From a checkpoint of a small CTC audio transcriber: num experts 16.
Rows from block 3 of a small CTC audio transcriber, named by matrix and row number. Rows with one number within an expert belong to one neuron, the router's apart. Each number is 50 + 15 x the weight over its row's rms, rounded and kept within 0 to 99. All counts start at 0.
After each expert's rows are labels from the 100 clips, of 14848, where the router gives the expert most weight on average: "loudest" is the band of the loudest frequency at the time of the peak. Only what is clearly more common there than usual is listed. The data: phrases spoken by 400 fixed synthetic voices. In brackets: how many of the 100.
# router: router (model.blocks.3.mlp.router.weight, 16x384), inputs 256-383
# up: expert up (model.blocks.3.mlp.up, 16x192x384), inputs 256-383
# down: expert down (model.blocks.3.mlp.down, 16x384x192, transposed), outputs 256-383

# expert 7
router.7:41 27 70 50 54 29 53 60 70 13 50 56 59 74 57 55 51 37 65 33 64 52 75 47 68 39 35 52 48 34 32 45 48 48 35 61 14 36 45 71 54 66 60 78 41 40 45 37 54 33 47 56 52 53 68 46 53 58 59 53 41 47 28 48 32 70 52 35 76 37 48 38 54 46 33 58 31 80 71 39 55 75 37 27 47 23 40 48 30 51 12 61 58 59 80 37 66 49 37 24 42 65 37 50 46 59 70 66 30 48 25 46 44 63 55 48 42 75 45 29 32 47 54 60 46 68 38 68
up.5:44 57 37 58 42 53 34 47 53 43 53 66 50 74 33 29 29 28 43 72 83 45 48 43 31 64 52 37 52 83 90 59 33 70 39 69 56 52 72 61 40 48 41 65 84 65 40 35 30 46 72 47 50 50 56 53 35 35 28 54 75 35 69 45 37 00 57 38 56 82 50 37 64 54 61 40 34 60 78 59 41 50 36 62 50 58 40 50 45 61 54 37 50 35 62 58 45 20 57 48 68 55 25 58 52 29 32 38 46 39 70 24 23 23 66 50 51 40 59 47 64 40 75 57 67 44 57 68
down.5:45 25 56 79 71 55 38 38 33 67 46 13 73 80 51 28 19 63 44 57 35 49 42 41 46 35 42 27 59 65 53 37 26 53 54 33 63 66 64 53 45 61 37 43 45 63 47 25 46 57 66 49 46 38 50 57 42 17 46 65 46 87 65 62 54 56 45 30 58 54 82 50 60 36 61 43 51 28 63 73 44 42 40 44 67 71 45 58 31 34 45 52 64 46 46 49 42 40 53 74 18 62 40 49 30 37 43 40 58 74 34 18 32 57 53 48 33 47 51 37 63 49 37 36 63 34 71 57
up.6:51 44 63 54 56 87 44 55 50 55 34 35 37 46 55 46 48 71 39 62 58 55 50 30 45 65 56 44 70 61 56 54 41 44 45 53 99 70 48 45 27 54 33 51 56 50 71 29 41 56 50 63 47 31 24 51 39 37 78 36 37 41 35 74 58 43 62 60 31 80 58 53 37 45 50 31 50 70 57 44 59 34 81 78 38 73 56 56 64 60 51 63 49 40 56 63 49 28 59 60 30 43 61 53 34 38 44 22 35 23 51 43 79 39 49 74 64 51 71 42 75 52 48 35 22 48 11 67
down.6:50 65 72 40 51 59 69 44 31 45 60 67 59 60 46 47 37 52 31 51 63 61 60 51 37 44 60 22 57 45 51 65 50 68 77 40 58 86 45 77 44 41 47 26 27 43 40 41 45 38 28 56 34 16 45 25 61 73 71 42 62 31 67 25 47 45 50 51 46 53 48 72 45 70 44 56 32 82 79 81 59 38 42 37 48 40 50 25 43 38 42 62 29 26 45 27 49 62 39 37 45 75 72 53 49 46 34 69 44 95 46 43 59 44 44 39 61 78 53 52 53 48 39 39 52 56 59 40
loudest: 500 to 1000 Hz (68)

# expert 13
router.13:25 41 62 53 48 67 29 39 36 52 55 46 45 57 20 59 56 19 64 32 76 38 25 44 38 50 47 64 33 47 55 79 51 58 23 53 50 67 54 48 63 66 72 51 43 43 34 53 21 19 69 58 42 68 29 54 56 71 51 71 58 61 33 45 80 56 58 29 57 77 33 71 52 38 68 63 17 59 65 54 59 64 43 37 51 41 47 30 44 48 44 91 55 63 48 67 34 73 73 67 66 56 55 50 52 41 50 28 48 50 40 46 66 36 45 27 64 48 50 46 66 72 60 63 59 51 53 34
up.0:40 48 66 67 30 53 59 35 42 54 71 51 65 43 82 50 55 51 44 32 56 64 90 48 59 49 43 47 44 69 35 49 81 61 28 79 22 56 41 55 46 61 61 43 50 61 47 38 66 46 47 47 68 45 70 50 37 24 32 25 78 26 58 49 38 75 12 74 60 50 77 46 35 94 37 08 51 62 41 30 32 40 47 47 54 37 15 60 38 42 66 61 51 48 49 63 53 17 58 39 70 59 73 58 81 47 51 64 40 44 47 62 68 63 48 57 54 79 33 47 61 48 54 35 69 46 47 61
down.0:46 73 64 50 39 49 37 63 63 35 56 57 74 34 68 20 34 56 83 47 56 62 53 39 29 41 53 55 49 61 32 51 87 54 57 42 69 69 64 56 52 43 59 54 70 54 42 43 62 54 60 81 40 72 25 66 36 63 67 49 26 53 59 61 34 62 54 41 53 56 52 56 20 43 54 43 55 54 43 29 58 54 35 26 62 38 52 42 31 57 51 79 08 17 46 55 63 67 57 54 53 50 20 24 09 53 44 49 64 66 20 63 52 42 58 44 42 62 84 42 46 51 46 53 54 38 21 74
up.1:55 42 39 52 79 54 69 58 63 33 47 41 62 47 31 52 72 46 22 38 52 62 25 44 63 60 44 44 38 58 47 42 38 54 52 62 47 38 47 35 21 74 58 41 35 45 08 81 61 45 50 56 66 37 82 70 60 51 22 41 30 33 62 71 20 56 61 38 47 59 84 50 53 74 53 37 72 76 47 22 89 59 70 56 55 24 45 54 59 60 62 54 35 54 41 39 34 44 30 22 84 45 43 42 43 59 52 60 53 46 38 59 19 72 51 57 72 38 50 29 55 32 22 70 50 67 36 45
down.1:58 58 85 47 19 50 68 41 51 49 66 45 24 15 66 71 61 49 44 48 59 50 51 49 20 94 35 78 39 50 50 65 51 78 45 68 39 74 51 62 50 57 54 64 47 65 30 30 49 19 18 44 57 58 46 53 64 62 64 36 42 32 38 56 46 64 60 61 58 31 42 38 59 52 41 59 66 39 23 39 75 62 30 56 53 46 55 43 64 58 69 29 26 24 60 36 65 41 67 60 38 51 47 30 47 43 70 44 54 69 65 42 47 48 43 54 87 21 36 47 56 16 68 78 60 83 65 70
loudest: 4000 to 8000 Hz (33)

# expert 9
router.9:42 43 55 58 37 49 38 27 48 51 54 46 57 51 49 20 32 28 58 67 53 77 34 46 55 28 43 38 11 44 52 55 69 50 46 37 70 46 57 71 45 54 54 77 42 51 50 52 33 38 71 35 62 16 33 61 45 57 38 63 71 42 54 54 51 47 50 42 36 75 57 77 37 42 37 77 29 25 66 42 56 27 42 53 48 49 50 45 47 74 55 54 94 47 58 48 67 61 59 28 62 55 34 56 72 43 34 30 59 49 57 30 56 36 53 29 67 60 66 79 43 76 68 58 37 40 54 55
up.0:44 48 59 34 64 66 70 52 35 53 58 33 65 68 38 49 66 57 41 67 69 26 56 52 56 76 50 55 44 30 40 75 60 47 38 60 56 51 62 57 62 61 64 39 36 65 56 30 43 42 37 38 32 72 35 38 99 47 23 42 74 30 35 34 62 37 53 61 77 43 51 54 44 43 38 32 65 43 76 53 60 61 50 54 66 65 33 44 47 39 45 50 24 56 34 51 40 08 59 32 79 50 22 55 88 64 54 39 27 40 63 66 59 52 22 32 72 24 40 52 43 66 78 45 44 56 43 38
down.0:59 79 23 69 90 33 43 26 30 69 64 69 72 24 66 43 45 59 75 30 52 60 57 37 62 44 39 45 30 46 59 61 41 74 38 68 54 53 61 70 65 37 52 48 58 65 11 39 58 23 97 41 40 67 51 62 38 47 47 55 42 46 42 39 43 47 35 41 58 63 62 42 38 53 57 67 66 35 42 68 88 53 28 53 58 58 53 56 47 66 49 68 61 57 58 64 52 44 40 14 21 66 59 51 39 51 49 48 50 52 48 57 52 44 68 37 47 51 57 31 33 55 13 50 61 59 67 44
up.1:33 55 59 29 38 63 58 77 44 36 67 65 24 35 23 48 35 63 42 42 52 30 50 74 22 69 54 46 58 28 43 54 39 33 40 55 37 14 52 43 62 55 69 24 62 20 60 35 52 54 41 39 53 56 68 57 59 52 35 79 52 87 42 39 78 51 46 40 77 42 15 45 50 44 53 29 53 57 53 59 44 53 47 54 50 64 40 80 41 35 40 37 30 68 55 38 41 68 72 51 60 49 56 46 82 52 30 53 61 46 47 58 33 56 67 11 55 46 43 75 70 62 39 54 42 65 55 44
down.1:67 13 61 59 61 41 37 42 73 47 54 47 48 74 51 42 72 82 55 47 55 44 66 40 57 52 51 55 39 42 43 77 91 54 48 23 39 51 51 35 65 68 54 63 07 60 36 49 40 69 58 89 58 50 43 73 45 49 42 18 63 52 44 46 61 45 21 62 56 66 65 34 67 46 57 46 51 37 43 38 39 49 37 53 58 97 64 55 35 51 54 44 61 49 52 34 51 69 51 23 56 38 48 49 57 75 62 56 57 65 58 53 61 53 55 34 34 68 09 67 67 56 25 28 50 41 55 23
loudest: 2000 to 4000 Hz (33)

# expert 10
router.10:20 46 65 77 42 57 56 36 52 54 45 54 50 40 46 74 45 62 43 21 56 56 52 57 77 50 41 50 66 59 47 50 49 64 77 34 39 36 71 34 57 39 56 58 37 74 35 42 58 73 32 78 33 57 64 51 37 30 35 28 55 39 32 47 58 52 51 42 47 65 59 31 28 29 37 31 39 80 66 42 71 62 39 33 78 62 42 58 64 47 52 65 56 66 38 31 68 26 52 73 22 60 55 52 48 62 56 40 31 56 65 57 68 34 37 16 41 59 69 62 56 35 53 69 34 63 86 78
up.5:54 34 41 45 45 61 45 43 47 56 55 62 28 63 46 49 60 63 42 41 25 32 39 68 20 39 56 70 60 52 42 61 70 57 31 28 49 34 52 39 57 76 32 73 69 37 56 55 37 72 40 27 66 55 23 50 56 53 33 45 61 73 61 59 66 31 73 56 54 48 52 62 31 36 51 78 48 38 32 52 18 32 63 67 33 29 50 60 27 48 60 45 45 38 58 61 50 54 68 54 45 63 29 59 55 25 38 49 62 63 40 23 83 88 64 42 56 74 63 70 61 61 62 36 51 22 47 15
down.5:60 19 48 27 47 52 64 53 56 43 80 34 58 82 24 34 44 38 35 41 47 52 52 52 38 30 44 22 50 36 70 77 48 50 35 57 41 66 47 37 43 54 52 63 37 52 41 61 42 35 54 43 40 49 39 40 53 36 17 63 61 75 66 49 55 53 28 58 55 37 36 53 51 84 62 69 46 60 34 65 70 41 49 08 35 47 52 30 41 45 46 53 48 62 41 89 54 64 65 46 41 52 55 84 38 46 48 54 59 75 55 50 46 60 46 37 36 62 38 41 60 60 59 56 74 42 49 27
up.6:36 82 80 50 57 48 53 68 35 40 63 53 63 38 46 49 79 35 80 50 61 84 48 39 55 42 69 39 42 65 47 52 43 30 38 45 49 38 19 65 23 71 33 35 49 42 73 42 24 32 77 28 57 53 55 47 43 47 24 19 51 38 68 47 24 54 27 34 60 53 68 78 29 78 50 46 67 43 39 50 36 31 52 53 30 44 29 57 28 47 37 58 63 76 64 60 41 57 50 28 63 61 45 47 41 32 22 51 35 53 28 29 61 54 36 50 53 65 58 38 47 53 54 38 31 44 34 51
down.6:50 53 67 45 17 50 60 64 58 27 60 45 37 38 76 48 61 55 38 27 25 57 37 66 53 59 77 80 35 34 57 68 34 59 55 39 68 41 44 47 36 68 54 44 26 55 50 65 66 88 48 65 57 47 48 44 50 62 47 15 43 46 49 33 37 58 20 52 61 67 68 35 37 56 36 30 51 48 53 55 61 43 74 51 75 42 58 42 47 54 60 59 50 50 44 48 24 51 21 60 51 60 65 71 39 64 43 44 61 72 23 07 23 42 55 47 78 33 50 68 40 41 70 77 68 52 43 55
loudest: 500 to 1000 Hz (75)

# expert 3
router.3:37 39 53 22 50 57 68 56 58 43 16 56 37 83 46 50 41 39 83 68 43 44 38 54 49 49 53 58 41 61 50 67 60 85 25 62 52 65 61 81 30 71 49 43 73 45 45 66 33 45 34 54 44 50 67 63 36 47 58 37 60 41 20 50 33 42 44 61 50 54 43 28 77 72 71 72 31 57 68 69 46 58 68 63 54 33 50 38 54 52 38 77 25 62 52 80 48 74 66 41 51 71 53 57 57 44 53 53 57 45 58 82 62 72 47 45 38 20 68 28 57 61 36 38 46 62 30 33
up.0:57 49 50 37 36 00 50 57 24 49 91 56 59 54 77 55 30 54 27 46 45 17 53 59 21 61 53 44 41 53 46 69 31 74 47 55 62 56 67 47 49 48 67 53 51 67 78 51 67 44 26 55 50 48 66 35 40 42 26 48 25 27 70 51 53 53 24 70 59 47 64 79 55 16 53 53 36 50 45 65 23 79 26 37 69 80 50 58 69 61 63 46 50 26 48 67 53 61 39 39 16 63 36 46 61 48 45 51 53 59 68 50 40 65 66 49 37 88 67 33 66 46 47 58 58 50 51 54
down.0:26 40 61 43 44 63 67 48 62 55 35 18 46 29 29 65 73 61 44 51 82 48 61 72 55 74 41 47 37 41 45 55 36 84 33 42 58 82 72 45 50 73 42 50 33 58 58 36 27 28 78 39 64 41 52 66 41 38 41 55 43 49 48 82 48 52 53 57 54 66 64 31 61 65 58 28 49 30 45 69 90 77 69 34 60 26 52 57 51 66 49 59 54 99 47 57 57 62 49 47 37 47 54 49 44 54 66 33 65 67 80 39 55 34 62 59 55 41 54 53 49 41 50 80 52 38 42 39
up.1:68 63 54 64 57 51 52 47 41 29 18 39 33 33 65 55 55 44 69 63 41 59 30 74 67 76 52 53 65 44 48 55 38 48 51 61 50 44 81 53 57 50 45 58 46 53 19 68 41 54 26 47 39 62 38 54 75 30 44 57 55 61 67 24 45 37 47 42 52 81 63 51 46 27 38 43 57 33 94 69 38 49 44 60 68 46 13 60 51 33 37 78 37 43 29 69 38 66 57 45 71 42 58 32 15 58 52 48 67 24 51 73 32 67 48 21 57 53 38 58 75 71 41 51 52 53 48 41
down.1:54 42 31 43 53 50 37 48 64 46 56 52 50 33 83 43 33 59 64 76 50 60 38 62 65 34 48 84 62 44 42 43 41 35 31 66 62 29 71 39 71 68 69 42 35 36 59 53 35 33 53 48 37 48 39 60 31 55 61 55 35 55 64 16 63 66 72 37 04 27 67 48 67 41 65 48 59 05 17 45 62 35 57 68 34 40 50 54 47 71 49 41 37 26 50 57 38 32 64 57 45 48 28 36 36 50 65 19 49 46 73 62 57 59 38 39 48 51 30 19 45 58 79 45 63 81 50 35
loudest: 500 to 1000 Hz (41)

# expert 11
router.11:61 38 45 13 44 26 37 49 63 38 27 63 49 44 80 48 66 26 38 51 56 73 31 59 53 50 46 48 46 40 33 52 47 61 43 61 83 43 39 27 12 39 45 43 69 64 65 32 51 40 39 64 27 38 62 49 68 59 59 53 40 60 71 73 75 26 43 64 41 44 84 50 51 50 72 60 75 31 42 64 33 71 60 62 44 66 63 62 38 59 69 25 56 78 55 70 73 57 16 59 32 46 58 42 38 50 42 67 63 51 66 32 42 53 63 53 21 67 57 74 49 36 45 48 63 71 42 37
up.0:34 44 89 54 48 41 37 50 51 51 69 53 38 71 52 36 74 30 40 52 44 64 57 78 24 65 55 42 64 43 50 43 34 38 46 38 25 46 50 62 57 58 46 40 88 45 52 61 34 49 39 70 62 64 34 57 54 66 39 76 56 31 72 56 55 92 25 37 57 69 50 66 25 61 51 35 31 78 70 20 32 31 63 31 16 47 41 39 44 56 37 46 51 68 19 41 22 11 55 27 85 73 49 38 60 48 44 61 18 38 50 66 46 34 45 65 63 20 45 36 57 44 40 44 39 41 53 51
down.0:17 34 36 45 22 77 48 40 48 57 47 61 51 48 48 56 55 53 46 71 63 71 33 34 33 52 69 46 51 46 57 77 46 66 63 56 42 64 41 49 60 16 37 51 21 55 27 70 49 36 49 36 54 22 46 47 62 37 58 51 62 28 21 49 46 40 67 45 59 44 46 46 53 79 46 50 20 71 46 78 89 51 30 36 69 56 42 50 51 52 21 67 51 29 62 41 38 63 80 31 44 45 41 67 65 58 74 26 83 67 55 36 43 30 52 61 36 18 56 61 31 69 38 63 45 57 94 48
up.1:49 46 66 50 63 51 44 44 23 37 55 24 34 46 31 67 51 42 42 59 49 53 48 60 42 80 58 40 61 67 40 50 51 53 31 45 48 64 42 66 37 65 34 30 49 48 52 62 39 53 48 47 47 54 50 65 59 47 52 78 63 59 51 47 52 70 56 55 61 48 51 85 39 59 44 34 48 65 67 54 38 92 43 41 44 22 49 64 53 38 55 56 71 43 37 52 53 45 72 54 49 43 53 65 57 52 44 39 56 35 35 59 56 61 45 39 57 60 64 60 47 60 47 50 17 35 25 61
down.1:68 60 60 55 64 38 48 54 44 62 53 37 42 25 71 36 17 40 60 31 54 29 35 67 65 51 47 51 53 42 31 72 51 80 46 35 62 56 30 39 52 42 46 63 34 43 18 40 64 82 39 39 39 53 85 57 63 58 58 61 65 34 49 74 46 34 63 42 40 61 49 48 47 72 56 75 52 65 33 44 06 55 06 55 30 53 66 40 40 39 63 20 32 61 42 52 55 72 71 42 43 63 61 37 71 45 41 39 44 40 31 47 59 47 55 18 54 64 56 63 57 63 71 41 58 44 60 35
loudest: 250 to 500 Hz (43)

# expert 1
router.1:49 47 33 48 42 51 47 62 29 61 68 59 63 49 39 63 49 41 44 20 30 41 53 69 64 44 39 57 46 59 45 46 56 44 67 54 50 65 59 52 78 25 65 41 33 43 42 32 76 61 75 67 61 53 62 31 63 52 29 40 81 23 43 44 69 62 32 39 40 65 37 51 67 45 42 37 65 54 53 54 25 56 45 37 69 52 60 64 61 25 53 65 46 65 53 58 16 23 53 57 40 58 60 43 43 46 49 58 43 69 67 50 50 78 36 43 39 37 59 58 88 56 82 73 67 50 52 56
up.10:65 48 87 49 40 53 54 66 42 37 40 34 45 68 58 46 39 48 51 49 60 52 53 58 57 49 63 58 39 59 47 51 18 30 45 41 69 45 52 19 46 59 15 53 70 57 40 49 54 55 47 59 80 70 37 35 45 46 36 75 27 33 53 32 31 55 48 61 53 53 43 28 34 44 37 23 35 80 60 25 49 46 58 59 29 62 39 64 68 37 31 45 09 47 30 66 41 57 53 53 40 43 31 58 40 63 44 49 41 65 57 25 58 40 39 49 65 56 52 29 43 34 20 36 49 35 64 71
down.10:51 81 62 67 70 32 36 86 67 49 47 50 31 54 20 55 36 43 36 38 32 39 26 51 54 53 66 77 26 50 51 39 37 55 71 37 57 43 54 54 39 39 39 31 70 62 57 51 68 57 42 59 56 56 29 72 70 34 36 44 35 33 66 47 21 86 54 38 37 22 38 58 32 39 66 64 56 57 23 40 30 35 62 56 49 17 56 31 37 35 54 62 25 77 39 63 48 32 57 43 57 63 32 72 31 72 52 59 43 46 52 68 48 41 48 37 36 82 56 56 44 73 50 57 54 32 41 32
up.11:29 39 46 14 58 74 40 36 61 23 47 84 46 47 43 58 43 48 54 75 70 52 39 46 46 22 64 66 63 51 47 74 69 37 44 48 62 61 67 50 65 60 58 41 58 70 39 76 56 57 55 34 38 50 42 52 60 62 51 45 23 49 41 50 60 39 44 50 64 58 77 48 41 29 23 36 39 54 56 26 61 33 39 67 41 57 44 60 43 35 52 69 68 46 68 63 18 33 70 44 61 49 44 40 65 36 33 40 27 80 43 47 67 49 48 45 51 37 89 64 72 53 57 57 53 63 45 61
down.11:41 62 39 27 10 47 50 58 33 51 62 98 55 37 43 50 61 53 80 71 82 47 34 42 54 55 38 75 52 40 39 38 49 41 39 60 66 34 50 43 45 54 78 43 46 34 42 45 54 71 71 34 10 50 47 36 44 49 59 53 35 56 47 61 64 44 59 80 62 55 51 65 46 33 27 40 25 51 41 45 59 71 50 83 35 48 52 27 51 39 50 39 81 60 52 60 31 52 52 53 50 35 59 40 51 31 36 36 55 54 48 42 53 55 46 53 56 43 34 76 46 39 58 53 49 48 60 46
loudest: 500 to 1000 Hz (44)

# expert 12
router.12:16 60 42 67 39 86 38 35 80 37 58 42 33 31 29 47 69 19 56 39 37 53 30 33 22 73 67 46 35 62 76 55 41 62 47 63 72 48 33 35 34 45 51 56 50 72 27 63 44 59 48 44 57 57 29 83 33 60 26 56 53 70 41 21 59 58 65 51 61 55 64 53 49 49 70 24 23 51 42 34 64 53 73 40 47 36 67 45 49 51 48 52 70 64 52 24 36 37 63 75 60 38 72 53 37 55 47 33 81 56 34 24 46 56 55 48 51 36 68 47 61 84 50 61 46 25 58 54
up.10:52 38 61 51 36 36 46 48 31 45 52 39 54 41 64 65 68 64 36 51 42 61 63 61 75 53 47 67 53 65 48 41 51 57 65 41 50 42 72 79 68 67 34 58 23 65 58 41 30 45 76 78 44 53 40 63 64 57 38 20 63 14 58 67 36 55 25 36 69 76 45 50 25 38 30 52 42 51 52 29 30 61 61 30 31 55 72 61 49 68 22 66 34 14 42 62 30 30 46 47 43 56 45 50 45 64 57 31 32 25 51 54 68 37 53 37 26 26 23 66 43 42 71 47 28 47 16 77
down.10:60 41 65 62 51 54 55 29 43 69 42 41 59 55 35 43 53 84 58 51 48 46 65 52 64 40 65 79 20 39 39 43 20 64 39 58 49 44 46 55 55 41 67 60 53 63 36 37 42 54 65 72 61 37 62 32 65 42 42 45 33 60 36 42 49 61 24 47 33 60 75 51 33 58 48 47 60 50 42 80 74 44 39 61 41 53 90 43 56 73 41 65 57 44 56 51 75 87 09 71 71 39 47 53 28 55 31 47 46 78 47 45 49 80 61 47 54 57 71 47 28 59 41 32 44 51 77 40
up.11:46 53 56 27 45 24 65 56 26 43 48 49 63 62 51 22 55 62 47 76 77 22 83 43 71 51 51 46 68 49 39 39 59 26 87 46 35 41 52 67 28 58 66 47 50 59 64 54 43 29 46 74 48 47 43 36 45 72 82 63 56 34 51 63 39 49 66 34 48 43 42 44 53 54 53 60 91 59 44 29 60 50 39 66 48 85 17 49 51 60 41 58 42 48 60 64 18 65 61 60 77 56 29 46 46 60 64 45 44 52 66 63 61 58 41 53 71 38 36 46 42 53 31 28 66 50 46 35
down.11:46 54 63 54 54 35 41 42 41 81 44 57 41 33 19 59 45 85 88 61 78 45 68 34 57 35 29 43 53 56 58 23 79 36 46 43 44 64 58 51 56 33 51 63 42 73 32 19 54 71 65 72 53 59 38 48 45 91 90 34 43 48 54 39 23 60 47 32 49 52 32 51 79 50 57 68 64 43 41 57 49 53 51 52 57 82 46 48 43 52 47 66 48 60 50 49 26 60 60 57 69 47 51 48 33 37 38 20 39 29 64 80 59 37 52 39 69 48 37 80 59 15 52 47 63 75 30 19
loudest: 4000 to 8000 Hz (37); 2000 to 4000 Hz (27)